A small image diffusion model, trained from scratch: patch size [8, 8], batches of 256.
Rows from block 5 of a small image diffusion model, named by matrix and row number. Rows with one number belong to one neuron. Each number is 50 + 15 x the weight over its row's rms, rounded and kept within 0 to 99. All counts start at 0.
After each neuron's rows are labels from the 100 images, of 14848 (inputs lightly noised), where the neuron reaches its highest value: "top examples" is what is common among them. Only what is clearly more common there than usual is listed. The data: pictures of board games with random positions, seen at a slant. In brackets: how many of the 100.
# fc1: MLP up (model.blocks.5.mlp.fc1.weight, 640x160), inputs 0-79
# fc2: MLP down (model.blocks.5.mlp.fc2.weight, 160x640, transposed), outputs 0-79

fc1.491:48 53 69 43 35 75 49 46 48 61 64 45 99 30 51 44 56 63 43 58 49 59 75 51 57 61 32 54 89 39 41 55 50 32 64 54 83 66 72 60 68 82 39 23 59 49 48 28 46 50 35 39 25 56 67 49 41 45 75 37 37 17 19 53 63 54 53 27 52 51 73 59 63 63 41 34 73 60 53 46
fc2.491:68 54 40 20 85 26 43 45 33 54 44 51 11 53 56 29 65 39 62 54 47 68 44 68 40 55 73 71 37 70 59 58 46 69 43 73 12 08 42 62 56 41 53 86 16 55 57 35 55 54 52 52 60 40 43 39 38 41 40 57 47 44 67 31 32 72 53 64 36 52 38 49 41 41 34 42 42 28 36 57
top examples: draughts (95)

fc1.462:54 64 43 38 39 39 49 75 46 75 44 22 72 39 25 47 55 56 24 47 67 38 60 41 45 22 65 45 83 36 43 42 51 59 47 53 51 61 70 31 82 67 44 36 14 27 57 45 53 33 52 37 72 76 54 49 34 56 68 57 63 12 37 59 49 45 68 65 35 36 72 78 54 50 40 41 47 52 40 40
fc2.462:67 43 43 52 42 58 59 22 38 14 58 73 34 37 64 63 44 42 43 21 34 55 48 54 64 51 56 64 36 71 43 39 38 57 39 52 24 51 25 64 34 35 43 76 52 50 58 43 58 48 58 66 23 46 36 64 52 51 45 68 36 62 56 42 33 41 36 52 60 66 36 33 52 48 53 62 55 50 74 46
top examples: discs on a green board (66)

fc1.498:67 43 25 03 59 33 36 34 51 56 39 48 53 61 61 82 57 45 58 39 48 66 53 51 21 33 72 54 59 73 51 43 59 69 51 34 48 35 50 82 57 27 45 40 30 65 54 43 69 51 35 27 44 37 45 36 52 52 46 13 55 31 39 32 49 37 41 61 45 67 24 49 47 75 50 36 58 30 64 49
fc2.498:40 38 64 70 84 53 71 22 63 56 55 67 58 53 59 11 38 47 55 36 47 32 49 30 25 24 40 42 58 59 62 43 86 66 48 40 50 41 79 44 37 49 32 67 72 76 51 64 58 74 52 26 50 48 58 50 48 85 60 70 45 42 35 30 57 53 59 66 29 79 60 51 36 61 62 51 34 52 57 42
top examples: stones on a line grid (79)

fc1.192:51 71 51 55 74 49 63 38 63 49 62 36 42 60 37 59 36 43 62 22 61 48 50 58 29 74 60 44 62 18 47 59 41 44 53 33 42 55 56 78 06 55 64 40 60 48 36 49 43 53 52 33 49 42 63 52 38 37 39 61 40 83 56 40 43 61 69 58 74 39 34 90 41 60 72 41 84 36 56 32
fc2.192:46 11 37 35 27 49 44 59 52 45 42 55 62 18 66 21 63 41 41 68 41 53 74 39 73 34 47 63 52 80 43 40 54 70 34 74 45 72 42 44 60 56 24 42 36 90 62 14 48 27 30 58 58 59 28 52 39 61 52 56 55 26 31 57 64 26 48 66 36 65 64 42 43 28 36 74 38 56 34 32
top examples: digit grid (52)

fc1.409:44 67 09 68 57 96 44 55 27 52 63 38 54 73 41 50 60 21 45 62 41 51 57 67 55 41 47 26 50 59 64 54 60 44 51 67 40 32 64 61 63 57 23 43 71 55 33 42 43 46 37 53 52 66 52 72 45 57 32 23 66 32 63 16 38 31 75 63 31 39 52 36 66 38 56 56 60 54 36 52
fc2.409:64 28 90 24 59 59 56 69 76 09 59 33 68 48 35 57 25 49 37 62 44 63 51 53 51 39 37 67 52 53 47 65 47 54 28 62 64 53 43 57 47 70 65 42 36 85 42 53 62 62 30 59 69 64 55 38 33 31 42 47 24 56 42 28 83 56 39 54 71 51 61 56 69 63 37 44 58 51 20 57
top examples: draughts (47)

fc1.250:26 57 74 58 72 65 59 70 46 46 41 54 61 22 51 56 44 59 64 59 56 26 90 34 38 67 61 36 27 72 45 59 56 31 67 48 50 38 39 50 57 61 41 37 45 31 36 53 56 43 53 62 57 53 46 49 48 48 51 53 35 64 69 33 48 69 50 61 45 58 58 25 28 62 54 36 58 56 56 21
fc2.250:44 62 46 24 45 71 52 25 80 45 66 58 35 43 39 67 65 55 24 63 65 36 64 39 42 36 48 65 31 64 85 39 47 54 69 45 48 92 38 54 52 58 68 53 44 50 43 47 55 73 44 30 52 37 53 80 55 64 47 46 40 13 71 59 47 66 56 41 75 34 75 49 53 41 52 53 13 49 55 82
top examples: nearly full (63); digit grid (57); stones on a line grid (41)

fc1.264:51 42 22 45 09 36 46 48 65 47 46 50 53 37 50 60 47 47 68 49 53 48 39 52 67 51 67 69 38 50 28 50 40 60 24 49 38 74 44 46 41 70 51 52 37 11 70 49 70 40 63 65 31 37 58 63 38 51 72 66 60 52 45 51 61 11 49 63 64 27 67 63 55 46 55 71 31 09 44 79
fc2.264:44 65 51 44 66 34 54 40 46 55 35 49 50 37 33 45 28 19 41 41 35 37 63 44 46 41 47 66 83 54 63 55 55 65 41 51 71 60 36 50 53 26 07 33 37 69 63 29 58 29 44 38 76 33 45 46 52 70 57 50 73 47 48 51 43 99 42 50 41 67 62 36 59 38 49 50 70 85 68 54
top examples: draughts (93); nearly empty (60)

fc1.495:66 34 37 19 63 49 19 62 36 40 62 35 41 73 51 60 47 78 70 46 61 49 53 23 44 44 40 49 60 44 33 71 54 42 82 49 58 71 69 61 37 48 31 38 56 54 66 45 50 48 56 49 71 58 41 65 53 43 63 44 66 77 70 27 24 57 67 56 55 45 59 57 44 49 67 81 62 45 59 55
fc2.495:37 43 55 94 45 49 57 40 55 55 54 48 53 38 58 35 62 29 49 43 12 57 45 66 60 64 46 64 36 50 83 42 07 70 47 61 39 43 61 42 64 53 62 48 55 39 25 26 41 51 39 50 26 35 59 41 48 32 43 69 26 22 29 50 55 54 53 46 38 57 54 55 56 31 35 31 52 50 50 50
top examples: digit grid (50); noughts and crosses (50)

fc1.118:63 74 48 72 57 71 55 41 54 58 44 67 31 51 39 49 64 58 47 60 36 58 54 62 29 67 48 26 71 48 40 48 54 57 34 50 55 48 53 54 70 51 54 56 62 54 26 80 37 30 50 53 48 41 46 53 09 09 55 49 23 46 62 66 46 65 35 75 56 73 47 63 55 40 77 61 55 62 54 46
fc2.118:81 57 34 66 60 68 42 35 42 52 28 62 38 42 27 38 32 65 18 58 36 36 49 59 55 59 72 47 55 80 56 48 67 45 54 87 67 75 40 54 40 40 81 51 29 57 42 52 49 35 50 44 49 39 56 56 46 75 51 50 41 31 27 38 51 38 44 36 46 18 41 57 47 74 77 64 29 31 77 51
top examples: stones on a line grid (98); nearly full (65)

fc1.546:65 37 23 20 52 46 44 63 70 42 54 62 55 70 59 41 59 61 22 76 53 41 61 65 55 61 46 19 64 34 51 40 40 75 15 42 65 58 46 42 52 15 22 72 40 74 73 35 74 31 56 50 41 56 25 25 48 66 50 25 57 37 41 28 45 42 47 61 31 53 36 43 33 50 60 24 59 32 45 52
fc2.546:30 66 60 48 52 47 51 45 56 80 50 67 40 29 36 70 47 46 74 54 55 38 57 60 51 30 44 66 53 81 73 53 53 61 33 65 32 54 34 49 50 55 81 31 48 76 46 64 58 43 50 30 61 61 36 46 60 48 68 59 50 49 30 49 22 50 84 31 51 37 62 15 36 61 59 36 43 83 58 58
top examples: discs on a green board (93)

fc1.622:48 48 65 40 47 45 65 54 27 64 40 52 46 54 50 41 64 45 31 69 51 40 73 75 88 31 35 69 62 59 35 40 58 35 33 55 56 39 32 43 43 58 60 72 78 64 74 79 55 38 17 82 67 63 58 31 48 88 31 48 39 50 33 16 52 45 51 70 78 48 37 47 72 74 74 47 41 52 65 53
fc2.622:45 54 45 53 39 42 60 44 53 36 58 72 47 61 72 34 42 32 84 48 53 44 21 42 37 52 76 43 35 47 53 38 32 35 42 72 43 76 40 52 74 59 51 41 19 43 25 55 48 63 49 13 73 52 15 67 31 32 39 74 51 55 54 43 41 48 78 70 32 50 38 40 28 53 48 60 59 72 56 55
top examples: draughts (89)

fc1.485:25 32 66 60 46 24 47 41 45 53 46 40 49 77 49 50 71 53 59 29 60 55 38 47 41 45 44 38 63 64 46 19 35 48 37 62 49 61 73 29 21 47 67 56 42 84 56 19 54 54 25 60 44 41 54 50 44 73 50 61 40 51 60 45 72 53 59 88 68 38 34 44 47 54 41 60 77 47 52 63
fc2.485:70 47 47 42 81 61 40 74 53 27 67 53 40 35 54 48 41 47 36 74 46 50 51 61 54 62 55 60 42 52 45 67 51 63 62 30 45 51 55 80 76 43 42 40 65 19 44 86 38 58 70 41 39 61 38 51 68 18 60 37 76 30 49 54 16 49 63 24 41 73 68 37 61 48 50 49 40 42 58 38
top examples: digit grid (100)

fc1.209:46 35 49 57 85 44 57 47 38 36 51 46 43 57 65 04 49 43 72 69 67 59 55 08 55 49 42 35 37 33 46 54 59 36 42 28 59 46 66 55 89 73 73 67 72 58 53 47 21 66 43 59 24 68 47 32 47 60 42 53 46 78 40 45 61 28 45 65 37 37 49 45 55 46 66 48 56 52 57 48
fc2.209:39 71 48 71 45 37 67 34 52 56 61 62 51 47 53 69 46 62 57 02 41 67 68 85 60 61 33 45 44 57 42 62 49 57 90 57 46 35 18 37 35 71 38 38 47 25 66 35 57 35 53 53 42 43 51 47 52 42 23 28 69 60 56 70 60 41 61 55 42 60 39 47 44 58 39 63 31 39 43 46
top examples: nearly full (68); discs on a green board (47); stones on a line grid (45)

fc1.476:44 50 62 40 55 58 58 63 28 63 43 39 38 58 68 40 56 39 49 44 40 44 59 46 66 16 79 32 27 37 73 64 67 43 62 38 55 41 61 33 48 64 52 46 26 58 29 49 13 65 68 59 66 41 45 47 45 46 41 20 20 47 63 56 42 79 32 47 54 30 49 73 57 56 48 67 55 50 58 25
fc2.476:61 59 55 56 64 59 53 53 45 48 59 64 48 48 24 47 37 57 28 59 73 59 30 86 35 54 52 59 71 59 27 28 55 80 40 58 68 22 33 49 38 29 65 39 64 77 63 56 71 51 38 56 34 65 62 95 53 73 29 69 56 56 37 16 74 30 55 25 35 36 46 37 30 69 63 62 63 49 41 63
top examples: draughts (66)

fc1.317:54 50 32 64 73 45 61 66 81 46 73 00 27 51 37 34 76 50 49 51 66 50 46 26 54 43 53 55 62 31 36 48 83 39 44 60 40 47 51 50 49 53 43 42 65 35 67 82 12 58 53 54 51 44 62 41 21 53 71 64 30 65 15 49 64 73 61 61 49 64 50 47 51 26 47 68 55 39 62 70
fc2.317:60 49 62 25 39 72 48 48 41 65 65 99 65 40 36 41 36 77 61 68 54 45 51 73 37 71 64 43 61 75 73 51 30 49 27 44 46 54 50 48 37 42 48 47 58 64 56 32 89 59 25 48 58 71 33 38 71 64 54 55 76 55 71 45 69 44 38 43 52 22 58 46 29 29 62 50 44 63 35 55
top examples: draughts (84)

fc1.350:39 45 20 53 61 35 61 70 41 40 79 50 14 61 61 29 27 75 58 58 56 60 60 50 65 37 52 37 53 63 32 65 37 66 66 60 34 63 44 57 48 63 59 66 49 75 57 56 46 36 45 68 34 52 53 57 57 47 38 38 46 44 45 31 66 56 74 87 47 63 37 73 60 61 38 36 46 39 60 25
fc2.350:55 17 47 60 76 62 22 50 53 72 50 45 42 63 23 58 32 27 50 49 75 56 50 38 39 75 51 78 64 68 59 45 35 56 51 69 67 50 33 64 69 76 69 47 63 40 69 59 52 39 53 77 48 36 56 46 39 39 25 73 48 47 64 58 55 69 34 43 75 32 66 30 76 67 49 45 56 55 67 57
top examples: draughts (68); nearly full (66)

fc1.282:58 28 37 28 37 59 56 56 60 72 64 68 21 67 53 50 38 61 85 65 59 73 32 44 45 39 48 36 34 34 66 62 63 43 55 33 57 53 42 39 39 24 47 49 63 37 42 53 58 64 46 47 40 67 81 48 58 54 18 30 53 32 65 40 37 34 44 55 67 60 35 41 56 59 59 57 35 72 55 47
fc2.282:81 31 40 36 35 27 57 61 35 69 52 34 00 53 57 44 38 73 41 52 68 64 29 35 73 58 39 45 27 40 41 66 47 48 62 29 59 49 46 67 76 45 65 61 55 36 72 69 63 75 62 56 31 68 44 33 47 52 41 51 53 31 55 33 29 20 53 48 71 47 48 66 51 51 40 76 64 48 29 61
top examples: digit grid (47)

fc1.454:62 50 53 39 56 35 48 39 58 46 67 51 77 47 78 59 26 58 75 74 60 67 87 42 66 44 41 43 92 40 56 43 50 43 61 46 25 39 58 75 40 80 54 69 33 44 65 48 50 57 33 27 65 57 43 60 53 53 58 67 50 29 32 49 37 41 38 58 23 67 33 41 41 60 35 38 78 48 25 63
fc2.454:85 43 56 67 39 67 72 38 54 38 43 42 39 42 25 44 60 71 31 44 56 30 34 55 33 70 49 58 76 58 76 54 43 46 60 29 46 41 40 41 47 42 39 66 52 61 69 75 57 41 42 78 51 65 57 37 63 42 38 36 51 79 50 70 70 36 53 41 42 43 63 55 51 36 56 56 53 74 59 70
top examples: discs on a green board (97)